python train.py --dataset="larger renderings of crowded toy scenes" --horizontal_flip=false --embed_dim=256 --encoder_mlp_ratio=3 --encoder_num_experts=4 --encoder_shared_expert=false --encoder_layers=6 --text_encoder_width=128 --text_encoder_head_dim=16 --text_encoder_bias="none" --text_encoder_dropout=0.1 --residual_init="scaled_by_depth" --learning_rate=0.0021 --eps=1e-08
Rows from block 4 of the text encoder, named by matrix and row number. Rows with one number belong to one neuron. Each number is 500 + 40 x the weight over its row's rms, rounded and kept within 0 to 999. All counts start at 0. Numbers have three digits each. After the name is the row's rms in percent of the matrix's.
# gate: MLP gate (text_encoder.blocks.4.mlp.gate.weight, 384x128), inputs 0-63
# fc1: MLP up (text_encoder.blocks.4.mlp.fc1.weight, 384x128), inputs 0-63
# fc2: MLP down (text_encoder.blocks.4.mlp.fc2.weight, 128x384, transposed), outputs 0-63
gate.154 121:510537491435493517494560512494448534423557551496605504484482420561456500511475479563451522521516523479554482544474496516507555539487460474438545535457543521438526481431450457445586480549490474
fc1.154 121:429519484503507521441525439514498513493455436537545441472479555539492530486468489469417448520511517492479538449444545479532518505511505587478466448413498495470549546488442522506532471567484510
fc2.154 114:459482482550575527509593507503425465512527551451477495495510493465495487448444494470531435489446439560496534444519476557484477484485500537525495538455481484506531560529454487445479464502456498
gate.155 140:535499510510505479470521519472493537502507513542533432548470471515479518544473507430551461455599538489448493540570489503508561458424455491494561487492492492512433536471531496501500521441490584
fc1.155 143:513502482460550497495465480570440560522468561482501482496487520437494573507469563477502487451517537520453437489507525494568550503460532600526553491534520584518503550514535464535407495501441536
fc2.155 115:461476494557554516478422507491497447516453496528432459558433441462525505550442494455503513426455493469416472592503500544490503500498508510554515439457461434436489520538453449549506478515512495
gate.156 081:499581511470465573505541526503465498460444533501450527519585553504498544518547483507431460474520474473534507535476485437470564493526510535486541452475510408547528556474495521465492502443497488
fc1.156 072:541539523550495496497523556447557465486464545462480466483545460494509517529480567470506465469444487537528551515537437440478496500493492459489449431456553500517451523490475506473493505459515544
fc2.156 081:470560537493495468488508505557521492418466541544532454538444449433506525538484462432501484515480480494469484555467527479541457510487466509480478487537543443514516508516459480419445439463446480
gate.157 087:450555516476474413501530552529550595584528413543475501405522471530433501503511486524485517522541530524495444432541545440493432499535565502465484510418496526495459480477544489535526485461420531
fc1.157 088:496428492497556506460435449495491554534505482507540466473526546521499471530529483577505522507452482470533542516417494508536516489512405468539542526525488484508484429491498449542477548527468491
fc2.157 086:490464452499442500443531563516541542480538519549488557425498566471479509461546492445475514482562467478624514529544505557497531487535499492443549522556535490467489511497509527474513544467516498
gate.158 108:502505497466490500651513517538540462480540475540434473525558541580456518571477431551535499488521506502457550473439538487507535496504515456500509496543489501525539453561471451496518535464573498
fc1.158 084:515500494551486493513454500470500453514494472510535518515456456502550499518525535446583540591518533523483458513498514464464415516522436540524435490456476447500505488479582638449519480465466496
fc2.158 092:479446609513454511540490506520573541528506513435478537431562445510580488499502530537562522479538515486459499499515467522446488473508467551531568554497467506516547445470467475486518540520474531
gate.159 079:535523474490525534504473402476462548535484596516511546456545538464559479488484517601472586427525496503528587510509505550481471552475495511507520483507501483536464490546444474479586512486439449
fc1.159 077:562426497502470528503535492569502475510438530468475518534476537492483469534582467549518448523557488510482494479491546523564456505534458511491440543481561532454547500486527455522426508502538475
fc2.159 072:484497555499477515503451572541449460524500531464504523452463530437414515440450491541489485484489533489485484545550463511534508456435491480480433504463516515537473548534534528507473508441464559
gate.160 115:531497519490489518466456489452558540512453578482510520544506472522550501458547497447446565469505537532470521535522507436496568499474485544505450552427443592481525505468515453428495456483520542
fc1.160 120:525429538466532510446562458600500470516517540452537500504525483481503450527561620517484565421557500500408513490546476500460527457542529499534494516533508487480569492584473475468486515530501579
fc2.160 112:553520537455510574499552471520501530447533520495493501470529470558522492554522536581464595482516567485593533434554490435550523488519550481527437481556497526469463486508444536548497455504521533
gate.161 079:499555501454440433523473562444484537470521464512474534603470510518527479454424504459441502538550475537461485514604409471471450491542509577486449532550508524496457551469433452506489503421502473
fc1.161 072:553500588527547478516526505498506500594477489469494473529484431508481548536492567519530492525505464495516453485531527474484443553584486411591463468489516517518563487456552514553497491566490511
fc2.161 076:470502529529477535513509589486524525502514533510479553553533499499494453491502501489438515489468472473551523481489555448466497494534528558438549580477455525507449505456452497489528548471468433
gate.162 125:548451442482481495513579503461481495555409566446474567606554447514466511486519437550527481509488497490449528406420442463523521513516511540560548431495521533550511490499480454506523505528538452
fc1.162 139:487493483494498524450504517559501488466484518507447516552520469492522510522543446452495535531471515553537474404538448508572453484441541610506494455448499559603474519450548558490409508506453479
fc2.162 138:533458492543534544545485520506515451505526479548505449486504543524509479575520552450524483494469492477451534510560571448496520513497419536520509530520563555499500516453466532520487477485465482
gate.163 084:514507517482570516509509471473560558496500461515474493544535442526522551526518473458494456545509447552485549504540553567438597495480504506416551488511484515564493520478510433533488434587493468
fc1.163 086:471465506523535548520476516469513426493530516528447504508545451502520514528515504524508537465514433465497467482448494509432459484530532539504529494542453523474509467467484464570588493536477503
fc2.163 076:490573579447504504481497529471544497455418511519464457537489435524551478443465521519457502579488560494588431501468454501568499517490538436469521472461508518439556484496571498515482513506545580
gate.164 088:506498481528543496514554482478581568561485507474483469536473439479494542432434531465514514515507456539511524545532548450494504549431484436496558555557421585537495500532544495463525410530547584
fc1.164 098:446503453481449481494478527504467496516549534464516522459520510494487539555471464516464452462457477475497492496478511600479500458630546523494487489414598470512487499532442513480550530509461432
fc2.164 098:539506529374483477525512440458479495510511470545505535515507427532536528516457529471484490493477536532471480478487541586425561530586496434504438426501479432446412502421524485506556523507508507
gate.165 083:531425566484427543559494578542497490413570499514432485455484511506459542541490559520546483547493518555488485478418522470546461487534536494543485574535469470475524468530501498481471487524497586
fc1.165 087:539474492581456436491471538471564560563415480557569531497541511540474446504500523549520476455520468480544572497594544506487476504506448460531478568474478464477498457483472515525531566494532448
fc2.165 074:483453450564514482527511508555526534515490507539528570448536459497480449416432518476501517455525472490473554544521498536575534508539535480575505515494482566469463498477475518496477509387449482
gate.166 139:521463482461452509477476498559468487525467504485504544456562542515571607495513548498554536484505474520490458508486476582461439475531441487508444526466486555464517511566505504477528540412425419
fc1.166 129:510505488481398499435526503599452517497460480492509510498494542517578585437510521487527506469511520493529473495491506550432465506564452487496476519409509509485494531503467535490504499439440462
fc2.166 145:478451602452389506532563435514530447509432559429448501469547450480502527518543526560565481497511485498495454508510468480460473502505544445457512550460572463535513504569494484471483473520497463
gate.167 132:514513443453576510518462427555505459559501489519481587449439546493555516530492529597512493502538531489447521504458481486528528473584488491474493499450471453453464531500433534481505510538492453
fc1.167 130:500533471424534471490535452560543462501503510483476528473506532542508448493460489533501474502567520459464554546553543538485531461578494463502515489506435487479514508473472556500483469449490461
fc2.167 125:520506500470448498493536553454464537530476465550527433503472514498460490491574505475540483546527514508480497476565543513480443479526513516522515471468584542493549549494514568460504465513506535
gate.168 118:507511517499483482460506467514511538497498481514534544448499410550494426504518521520549515516517502441556482477514537499492527550499490466418488463516520472496455495482577426485465430514467466
fc1.168 121:490504537500496519519482493496487471458460549481466454549494565430534553516481480490470540474504527541461500424551507490500496459525569484581485549499500502562527521551459522481548475473561485
fc2.168 126:560471533457555562479453517531442482504416474522568521582512529523472532543529540497430504469448516513545467440496535555457534487483512520447574484476418528532493486502506454513523532504570530
gate.169 122:517537500482504468579539460495510490557535494519474499459604546519433499437574568472523537527473509537539486503549546549560474513504565511540534448534510514540499497527484473521599398465433465
fc1.169 121:422530479496570492557501549431536447505502525528588491537531447468538475482509560451485466448472525503521386453486460554460534436484481491548473492468476519521542557440494502540551519579499518
fc2.169 113:549494551537471470413496439464550491490478499589565469457454493476519523512460461438410529530513504458452517529479567436469441545526502478430528470436472453475466499477562505509470552475473485
gate.170 112:483476413510427467450526502515482551453442418563461550555562513539493522544545499513558453441525477484585463494551504441528480516507542479492469509511490472535439505415485441570512570490500443
fc1.170 113:501494500476510460444426484466475520552542496490457484480443514464548529472464455512440498523500485508509582461514502535543502570496457497544519460503458451460517503588521503504518545527467479
fc2.170 112:508516484475437499475520531453439478492478505543553515455502478524490470501452464567540458518532447496539478502509559526492473509553483467507561504572482416469463521484555505507574589505465507
gate.171 112:497441471471531595548484544543461557560508485467427508496483431524535575483528511549458598491452485542540479459470517574527453580551559530481495471527497505516478516489506463526493559535479510
fc1.171 123:479459479458469588584471507578490481529484476496418468435527496483459535440547520440468554468440501563559527466502480513525422524528483488503504431546505525462473503459456506449521547523494444
fc2.171 121:433506493576463499453477484547484537498475495543516484517437547525500485561499503554531493442494429528478549447477529525422538462491464510512512498542509559478487397500474546499472558503499543
gate.172 097:527529488489518382514500511512521440435503422502495456507511528513518512565409494474492567504536531556411463460592477455497516508515483414548580488545478421529488518528507507597480540492470499
fc1.172 095:470630563538491494473550496536505455485556497460487469515508452522492499482498527464573495466524480551435455459562501495515545527499457510494478487506423472483525460467529498563527509560475530
fc2.172 102:473442478442561525460475580478504545487449526501535422480451498525508471544531497468532481543520452493547505458490420497520423507602468496526543472475520519497532428538501533526449501448550499
gate.173 084:509519473424440520468572481511462447498507531478496566517490499478501486540496551546516509589469503444500439546473516516466490488528493463450571500450582504519480452474533457473498497440389464
fc1.173 077:440465622465563537523486487396497510525472491507483493500464487512514486470461516461528502458572526553570466486560527501520484526469591518442459467534425420456458512545478536523485438493486562
fc2.173 093:483545487570650493459516534516494471515482506536444486461527505509526531497485459479562460598515493468511561490452522479479553536436498530520492537466470501529587475508476537457494484505578515
gate.174 081:487513484518575465511480474453534583628489518491468420473539501401451468472504456459476490494487510466459491503471484497557559442533504532558506456426554462515528567472464518475498417561444489
fc1.174 071:494383534499481547548535508441539482573572493529501560466497473520422530457437516464456486510491564413548498471557538555486538541490458474508502460524456525548457495509494511519540454509504563
fc2.174 077:526528556485483467443554536524502551560517515483489541494478502440561449541521491539450495498534584514558475505477492508547480494501495469508521540532464568509549548547502511516491480516499519
gate.175 109:494510522542507489507478481484471490580466568405492486473482461519522537546508558529565556490566440533554456414483510534494510488493511500504504528484547503474453530508514505546475436469511511
fc1.175 121:550475511555438476413534460550527509582471568499457463508516487510460554514529473472519524506578444571590475492573452510454450496499441451433506540477484464472526500495516466472445483498450546
fc2.175 122:548454513478544486480553434470486541482508489586479494491424440563535471446562576449555467495481510475517516475503457525492511501544465403434512476500461534505462468429495513510489491498501488
gate.176 127:511511525501450541548511490528522446491472509402463471501508570514534580442572483476509471505527530522541514460482552527554508424503460539543504532486477475416459536488523526557524472407524560
fc1.176 127:478556534458498488522552457458484494527571513465516512524497469481498497502539507509500520491500495512506509561478507498515507473508477483489483585435484517485443569477607486584476489442545436
fc2.176 121:570565414492562514488524476540484417528481512525471445512478495481463505468546467512401577497518472487502443463508467534391509583535510463513487412442468496484464488528509536500577494504506566
gate.177 103:461470530490524530550507475459522467546569563526435519480562567569474474482504552448505517496498525500515471564477467575478475448501433494542474443533544444510544524510514503467549414514414507
fc1.177 104:507416494519435496483463477493530452487528491526520507497457412502548454536480473480450487553562464474496544468513540437505514476499517445423541541555498532499513505522523513535493580483604497
fc2.177 108:493442475547485428593481482438516467555533527525512455440492474516486494435491551483575517557505512525542469453528552517493507499455503459564497462550529489534540460417456518436501425489427477
gate.178 147:467490454526475460473524488510515524532489583473608449505487489447508573501536500577501507462440553516493489481438494436496527452442488508590507539494483462474529537539487481546526541537552483
fc1.178 166:510492466495488471484541512488505513560505566517599560570443545498431517512514469529506527403465519468513465487454483490472483540460535486529472529490490566509460495472523418483535551527488518
fc2.178 150:529427506537506485482394479477524512485497457510504522589511485531406511543535496511494503472491510487505560501563500577465573589554515518437479517525571539504542506540487492500546476462526520
gate.179 081:445550449522547507552426507497535497505551572515518433500495473516475502541504451464530470499430453482518594431519546448479510475495483397485480490476469470529450470525444509478485491530439491
fc1.179 084:526509518513442441481509504466547480548566494501458545512525496447555457529392494584500573510486597515485444436511496493546498486528554476500462463546465519466503532590549484510567551454486466
fc2.179 074:508409473442535428582464485447568539475397463514535435567488534548494472499451469497547499523497518451552475527540533486454489522452524499485521494480499525432425470534505563537502452529463549
gate.180 094:434533532403540490516476501463510556500572482475452503502502480440560532521529502544491527492492445518522536493517520529619433475497477446493498523526543516508453459537525420564497613468465508
fc1.180 087:568447531542535506462454480573444530436501514413487479463491452527500527498517504529520422517464447531507510558459473569454510567503406482544467497509516554503464504488467511494447436464537482
fc2.180 095:539459529531507460513438537500469484477488485485466472545496512385498460476450439564542501457458528490467438462551454457451585539510489506475527474628439526469520463537548452537494491553548475
gate.181 086:464468439519474529481492578545453473510458583464487563463519489416469488457632474519561486551452505491510522561558461526560475472524512499587484516564535453461572495538550516517484558458518557
fc1.181 088:482479513513456440455510480511541488468566441498514462539472473497502493601403526545479538458536478619516538455469527513514511580513449393482489538507543498452518487427452486504529532498502435
fc2.181 084:417514496484465506538459524478472480537443524426492504521510520488490426503585485517475502487527461481510477488521466527478527442443502538510561478521514513467435492540519555457526456512549495
gate.182 092:459493499450503546546497507501565492531460504506514460488559485483559476511544482512453561461512542464502489518452481472441469475507474552487403410522497513554437540504487566442411397495449451
fc1.182 091:527503511516537531505524454492504408528558496502538505490449483509469524474514617502557527433493494500488504464500483572543494483461498451482490500536564530519513487525501484549513496541521523
fc2.182 096:435430492507492558489452426497490453452519528466552480429508546486462487533523494540477543444430501504486490511474538494504544554463481553555510498494513438568439504549569521528470536461515476
gate.183 087:514509539496547438509451515508435446471522519496486526556442533510558536553520442508494479528516526520442584492554496490500469443505505486467545536415503511543591541547559543528481484492506521
fc1.183 079:504476407537492529510526478414467537579540445484440466461469461478501459504472506481460532545496456513553424520507492515554575585537459510495462422509477507513448492463577489518558557449552527
fc2.183 088:497487494494501490480437540534528494457530483571519457558516461477505590468541511500432500507496594544494510485535543487514495510481561508599547522534488464471534590439516562586508492466491537
gate.184 102:499523514426530551466566501476528608464520528492414460470487533470519500481622517523544513491560531516544500533494496532574488455530487546522509454495514552540431523481461488514468520454548512
fc1.184 113:461530501507481536519553517604492464514495453482579522504520470502504541526467464479498564534475472523480473578479468470455517548516494523497452555557517478445526483525497493486540539465473493
fc2.184 091:545598483471507508468500482503518449554470536471508403452444517529565501471572548528520500583493493509546519542449520571556507522526476486522525578468542459491572412512503515452464482473440577
gate.185 111:450512524483494478551422482495533487509489563480476459495576507523514499479528520468423510510499536509599505522583514524468508456443449544557498485479486463491471491505444484494505448494390502
fc1.185 107:542462516510441532540534468514471516527494512541462587480524520589418459485543501564461497422498497481516561465543569473519526462505495537582547467410467505487452426514463477490533440537441515
fc2.185 109:498511470438438392443564539526487442467491532516473479583494507526562515506419516477500494584486495536506543462515543486436550527419561468388487477451531502527519531471479558492484504471527487
gate.186 091:565532516543525478496583487454532510537512543494514557544486507463543530431512529444529498553506578479523454556463433481537478485487553520475511460469478454570565530589503525435454487457497557
fc1.186 100:585441558444487473471538532455520462487465440534472536503485546516472544549484483539479489524524468498457479481507464470486502534466479448604483463487519542556565544471518502531535534552560523
fc2.186 096:523507507542573488512522484450485549470462576490518482430508481492546448486544563523597524544547587495494511534515526545532534450473557502488473461544536429527496503497549498500446483498435501
gate.187 094:517522515558503499518514504511495499433533502460501476455477462456488562450508520590559553516525514507447485457532558425466487536536519539451492512555447473474558471527454515596487430553585530
fc1.187 098:494550515498483433477466486525431473514521540476562558460592468484504554422514498517501487489530491516483433518474511404477477568491496489449489493439430564541520560459531524447531496542488506
fc2.187 098:468540602574461458515489528468525506520517539454520493457458512476455464486530627545522439498499562509468532503493496461521527451507481489471521548457493485580536400527524445495482428450489459
gate.188 161:519435511472549428534570521469418455522493478526572491515460511489538540542543499526488484463486544437490552407520446508465479547551488534476544490451494439455486454602485463403557500508477472
fc1.188 140:388500530422434477476554524458509488501480473482579500472488504535488492533475452546557543502499520511479543479532401493412525515464597532455534542498487474532473510494525542455441479463473515
fc2.188 146:537417457494504500525510527475513462433484592503541487444489489523542509557515578457525515488521473409479477414519477486510468476541473474538528497438542512474502515491467495500550518500475453
gate.189 078:563435496527475485485522443494552534541440513497521574493545466444493481537468523481522498470522501550497461506584527481496538540540494472468515457448447468464523514491512479456560451570516525
fc1.189 077:469528504455538492550460531550481505491464510450485426488488404438520460525505471508524474461520526531518500518458542461525566500490424523512497508580454492500470544507457454478493416494545467
fc2.189 079:447489483480490448476521519423548538586498525525558500496432498487532488423497537536487448529461413479504517498482462542508475491567520448503444503482566545497486462474490541532439495557396527
gate.190 105:450492474435502478430575519527514531477513558529533474485451473503449447492535462558524538578503476454455444574439495404492476571480523514501465459477526547567494512520478453534525562545468486
fc1.190 106:536457506459417533409545542535419505489492534459468507447501439519395488557505477519481531548527457451449544522518505467507466518517519541602529530509510533519476466556469447531534545540433448
fc2.190 113:490459516451452553505473472510571520561568505532473457548530534539472539505526512489516472519507501513511452446435518476455461524538392541473552462450510460483437527543555487550491577500553518
gate.191 081:476462488527495454481558461470439489492515543489515510551434488551475486526436455507487531494463435493518480557474422463495519559446473460407460416527463502503515501468554517577465565431454519
fc1.191 086:472490485468534484496509466489522429543518460556463497535459521567499532426487574497480467456465469511518513493508498539540504466519439473438499470534518530564499534525450403483496569416385501
fc2.191 077:474530461465495450571586556499437461523503517494486489535471532446537525504461517502545557555471483482545501489526498470561474466565553579475433495539506454514411534507509487475508535457501491
gate.192 116:510509489556515498525487517458490470526489510552496490573483478570496561561517479473591535525512462456505495527543460542479505499478501509497467514529445446450463469570501478472486519472485495
fc1.192 112:496484472496498517411530462521511475465526558452482546490526523457531473525518504488545576507465468505514418480548493528523476563510520525505511502458555509460480477371490558520474563494436478
fc2.192 112:472525476546548522489498533483500531556524469454528539443504525496461466584519491552473508487491404473499492525450517443475497522505392534521534548512548513485556490478541497436457491552546438
gate.193 072:437518497490556496577459503554523507454499473539520491474494537555494503451521505531474528523485467571484533456459555562441510477449529531515537500460563516423533472518459478470468488495451460
fc1.193 072:468435553499471526474502487451520460510449494479547527560507532500551435498528569603494568471463513476411476496516460461523481547558507546520409456505517462567463493481514470532522527580442506
fc2.193 075:473556392514480495503431493520478480446441489505491528546469500445503529485512527515426556443434449476498587496484496493538543469475495549461456511548516480501433478562478519546459447466500432
gate.194 120:523493524532409497508486504527537453507460511549546509482504572563560538487577548483543485573545492476590525520494488495490511527502561487499530481484497537477426548505497481482452596536511462
fc1.194 129:528490499475575481446495549474433527467486503484467494545471483438497483511473440554455522460515539560446517465515533547459498474465450533486447457568521471558611441550504528553539401435491514
fc2.194 120:438400454581520556535534415505468448533521503461427535333441508455521491486543495504468538567506522495500521497463445481518500451499500532545454466414465512491515477482467471536445496523458498
gate.195 091:488456537495441500448428563543468540564477469547473482504485490596558457528544510588508491528543501476509473503549486535477507532531530575528510436485482490489503427472442472508438498553509436
fc1.195 097:463595504520543493590529522495532498478547492447533417486533468443481535520487482426506561500480563509480456435486491439516509488511479449454474460492501483497442557506478561414495472465461544
fc2.195 107:488465449437432554479557507522508561530504468447377504490487538439432501518501602501487570456529448549506470528499488542427499535555469529506504514441529528433562474449500441511476553501459524
gate.196 110:422461487537460541448581504591505461408533545545452492467528528528494501560452470502592524447463475501471489486500518494449521483551510497509534518523463493475543481416476539446564451545494458
fc1.196 116:448496493522445478466563490531511416424549542510459485438529473508432496581477428463560489452475471482489491450499565466456547445511465491552528484479439556531547474450493539444581439530489453
fc2.196 107:518472444490494541417523509501482468515516550509492528477581446473518489534516545487504498481490534569501523448550485414555456518477498539491551513516520516545488469556505452495473577576589486
gate.197 078:429482474476511542501506550499458549509494484459564587486493528428480521484465449440500460430576470461518481481459494475587600492568487520567468550448501526504476537479492433484474529522508543
fc1.197 069:513576458489533461519497528526484483506489467534441451544486490498488585503583550525499484567520485488514496542538510498455362480533547497474563483586499509464486442530506503548507543511490448
fc2.197 081:530427520487450520528552452474507593470508498510481546524438469473496529521532478514499537462516532529492524525470532473485424534522491421513450527477536526445533477523463497495570558560530509
gate.198 092:522473476520430515537558524512458539445448464491573491508480517554466546418463533454521524484556530494365508489527543549539519528514524439549533527509452505533421486483456480510434407447498585
fc1.198 097:440456495527520498452564484475490571530508495509435517506471467499510413514505496590440529474562566470491602478472489564549493526559536516514493527509432476516524510496551489529563481529506489
fc2.198 092:537483498513515554472479513510486612478490449513472468529507499512527501486528429511576538512538477509493469567546553437489518465506505530427510532543473546470460489471436518447433525540505536
gate.199 081:454438546432485473480506542464520533513545551483526458503461570426414431520548445501485452573494512449483505516524481542525562486429460558496491463514535514521462512465501499548426457434539529
fc1.199 084:460461509511455442568546471535454492520429503500521554480497494491541471502478447516475442481474543466534524562496492508541513520511557475568523491535532506512541489553538526546450518451545592
fc2.199 085:541521477477437526558468477463486516474440540490499463540463563424552506515501479488482514508530528515492470537438520513516499446502460505498421467486584473519553518504509469537472465584454454
gate.200 105:508473510469466471477519472486466527471484543530449509489461470466426497511491418452552422480516502522515576527612491496509537507482571457500506496512482451518564456470389427472544478506527476
fc1.200 104:545485466529505501404538498490560543499540542496451473505465523519478487483468456451484447453553516507481547529554501443509492548522501481472470510462462466550524512545355426494579516499539471
fc2.200 114:501444519513500547533490544567559464554480494510586488516479523595511524562483463513537564456451461556515521492526428410529570550532518516495548499519577508528550461417516524474484455412453450
gate.201 080:419522505477418429461528519468443561458545476458504474440499472476486441446507534520527541479468505469514543446523487447435466497542471528483489473513495498501492467534430513581451499547492498
fc1.201 078:498538531506518508442484467455531424433447528447509494556507515553554597456515459514529538484450464520465593482470488393517503498470492473491451471500429502572480494433477563487508499535468499
fc2.201 088:518461483501480525542514449496485419550481441556525478500521505422529462473507470455503492431512486502489542486487510504540497517511409481504437485518470450507490485443444377498539514426528548
gate.202 086:545508509537446482462486518516445488413575489528500492525476478540585507529415488517540473494514454582557406523488510486540508451519546473537548541517438484571445492463538516475582528496506464
fc1.202 083:453488552425502532585403492559557560547426482459544497471481541497505495515530479517506535467581525564534548562485509495513528482486530440551477521495528532476470524544547495511527438470529494
fc2.202 074:501534481539394506439504496496495445536395517539511495510525501552534448467487456510520459478530507514517510524524491496489450476463518503487442453527516506516449538476464533413585533481547517
gate.203 117:553538476408495492542552517442487527462520563415509556534484554449547520546525543519505494445501470545524518536509522565476498529475525473586563567500516482435518489488494488488496481457485540
fc1.203 102:510523428521495523528510526567547499521489404545516465433532482461504541534462521552469531522490427582455524473522499497502379512490508485561518568503460499468517528536555483499472482542592535
fc2.203 107:456473468529512441482531430480463528463449512491547593577547571525495494462538499465514466457566496591559471436564555466497513482488576457532514525544462568446444491497483528510468530492526515
gate.204 109:501448464468499515509464537468502483513517411488538494505472505543502526525396480495480504487452558470493492456387541454470569442532453531445485490500495607543566512489534487426512538543521504
fc1.204 118:489497532534557491544529491476467463467477461566497585542451526494488503503464421540440502586507569512468468572486477491486491484572552513512505516463485524504460502453570514566584487528577456
fc2.204 105:546470530588468507613547562486495485484517408509525481525550527522522576431412467487493481575466441563448519531534501488516449436528524572491513573474576447543519554524486525484487460505479502
gate.205 126:513487523449423499486537539491486455428477519523527491428456502559537487485556483453539514448464521437435471528457538460500583460542541553537504529527507481520483504535414468565498397471528550
fc1.205 134:453567533546502483551497421514521459514481524562515492447503487472505561523510471483574482486500506482485514485438548498548576534485593549528558506457551517521478501426379522526488467525501446
fc2.205 118:493485562540508539507493510472445506516520538526525474451514530487456572531500495453521490468550438545494519466466474495517586515499510497585598436421530542504505536517549485492445510521525470
gate.206 130:446462493492508529545517484453504552536571533582476520461517494544488492488494521543531547490456517571531459514490437534483527501496483496591435449453496447580526448501523498497589461554410465
fc1.206 127:415426483494564530556521573407523522557522531564448496510549550554483529451492547582542469476475536511522510492520498524508431529500501513577434484511479467505481485470455513514545484522428533
fc2.206 129:473474468514468507426561574509581488501506462491509545534501488455503487518479495503455471464496470460478546511462514480523514588486525555402499535526498623479520601546508425522438539443483567
gate.207 082:551521532541462456487482477441510514459525542482550536479502526514488554514522440527534462598500476494513520462498429487394477466583417574470497489491460440453504539385500538511444581517510480
fc1.207 080:521532415490517457473539473483591539559550496496489483460540498472476550551545414490518505450445525456511492526528514498543561509502488461502536454458540536530531440545506516590557514430490523
fc2.207 074:530557507521530537483496501514533526515521515530545536495463576497532488458508452557518601495469475532472507465533496394513492532490538500552539484524471433496502503491508504450550590470490533
gate.208 111:527538544550520477452511472493474533538488452473537470463463435500526532413562491528456543563512490511539544523468555535502416529471531486437517479520539494454455445555465528535544459468440467
fc1.208 091:521509550519495453426473501450421536543449429456496442506513474513486554490565520596438513480506475510547544516537507532486462520448495441470506472494526558523479420519476509524500456553463444
fc2.208 094:547487518458561490485415525506550477504493527520541511523511507461501471548469565503445484512457472553471492479510513491491449520491567396471482463519539439601514434537496445511538529480447553
gate.209 082:455435587482414492497475515489496496559516503594529545527480523475500472476523483499561520493495553488545525489604579462550579494574480558466478484519479431524494552570551515512498536469504491
fc1.209 093:567483447484525496526556413481534554498460494475455488506459526463514534548493442401511485524476482459457521493497491477466525523473508464479496518457618520487517503413510525548547496525480512
fc2.209 084:527501478436482592604511522450579528560496473499543492519472504561509577542447459485492452483461544498531470477522541483436541509507477522533563547502617520541491547471506488577540511535578411
gate.210 092:495556419512473460573512493470534435417527492427514498496465558503538547498477490448463442456500498496514431484555548550482468490535493477517508537519442502484490514480544507510553510449512530
fc1.210 088:491465567490499519522501507500515531496471492645469508487508407506563470495512509452533508563445507552527521568458521442497571520489516491486476431447502480568540482546521506510446485484543487
fc2.210 087:545465526478463529538481475516515496487478472496505490463486480476479496485586488392482492532489474486479555512447461468459550454435501537520552520420535455491449395531516518473493494439523511
gate.211 090:491494479561509463614524508491538519486486451502459427494481502456501466514448483568515570491454533560517552547495498534476443523444521441537488459456467507555420458502547573494526414447488552
fc1.211 094:480572502512460464562520479467553511494428479486475439524507500469500514508494487528465501509492501508578504505556591547488404510497470523544456522430514439463436426511561540487547495450511464
fc2.211 093:497579460477541456492550476469494545522443552485513518450524503426513414508498516583526530483476536441460469534499466514484516452468482501395491471425480486437533441532483454527511526490470464
gate.212 092:517481498466528488512430528526490525497522451452534533530510532546500502531522492447553482559422467488585454471521431461525499497477545534432443531510545516534514557422557563500416484403445498
fc1.212 079:489504496483504515570470581554465513453496458465525538525493489500444528550423491513485523459492524455485469537531499463506465447460564534474496551514474493523468483475554528525443460419527424
fc2.212 091:506465526529472487532538492487504547505437551499524520480548509511546505505504469484487511548468589469412519602415500553541511490494592502500484475563568532533522502544505462487518498508559498
gate.213 081:510498521521427489462521475487622548577403481504484471472492515476551523494515557534521469495490495473528495470536536469519492601493567497514490504405554502477443461498479577538553477478461501
fc1.213 088:465543499494575591543506480406504507479487545423521502514530484450460458535465498508445626467462454536526471501502504555431501501551471510441416503513495475541510547557551398460539394533462536
fc2.213 076:507525480446516550500506500484512580491567552511414498451459459463474504479453455467485552554551476498533496513490489488478437483471497566447473496511539421501562448558527450489430459435467538
gate.214 108:533464524460484487509390451506459528584557445488583539475475478520543517517533497543537514543515485535468493511497477487427432532494506451407506462542533446448543503475503421509439479520487462
fc1.214 105:499577511506474467525501529528500494481537578505513473548471478498481521509497459539575486447472455540496473402466486549484459515582486542454525547454482504539423512509429522572551455453492439
fc2.214 115:420539502498496607473506564516531516462511572476463501591497559551459502529489523489528483512552433472562515540501533457537544418456530522576524493495448557433510433480466441483487465468487526
gate.215 088:539429432525568485479511419443463570483531496531509532539501498511512516502442497506453460524472491557447474484441499460476470501525484554490433454444521500591501592478517506509500486463413494
fc1.215 098:580491504498497465478461474478541577549507485479487509446417525537467555438511386430552430541563429535518524496462510537485547478521521441461449463513522481459550506513552468476533516493524467
fc2.215 092:449532517433502445550531501479406485457549552520523446478513512510517494457482483516524476527512517534532504439521503541499554453552552461616518501504505498462520452571541516427533576520556471
gate.216 094:469487456509619480422470562506517495480561529555518485598442479443463536554518543530511531484551565497486579566512500470514440472430462497456541499533485528522470466507530518450477499606484479
fc1.216 085:482474487515543497456479486458502526486590398545446523598471455475471535490534541474459494489526556528498552551538487497568457452449545508478535489536467530448385465481593524518481564547440519
fc2.216 109:511469498427523457553488457483501452517472481515485430505495504487578581496539482521469513530507479455478467493420504483447414450479536570526494488494495489429496556517488458535457540595482516
gate.217 075:450486525481533529567520483501481568540528441507444462481483514550511502439497482491480529459519506531524522490540550515487545415525486467554451439527480442592510470476446529536556422467493485
fc1.217 064:513558485466397464465524510586502427454454479456478486518450503449539561509500535420516478503453499505558428462502545446449558538497569483458534506531467561474529503544473516478501492498569538
fc2.217 073:481455488606522544524555529481532508493420517463479483509545492543555528540479488478481566552472486493487438485523506443461492481486541558494480443474550428516516531452491548568562529537466541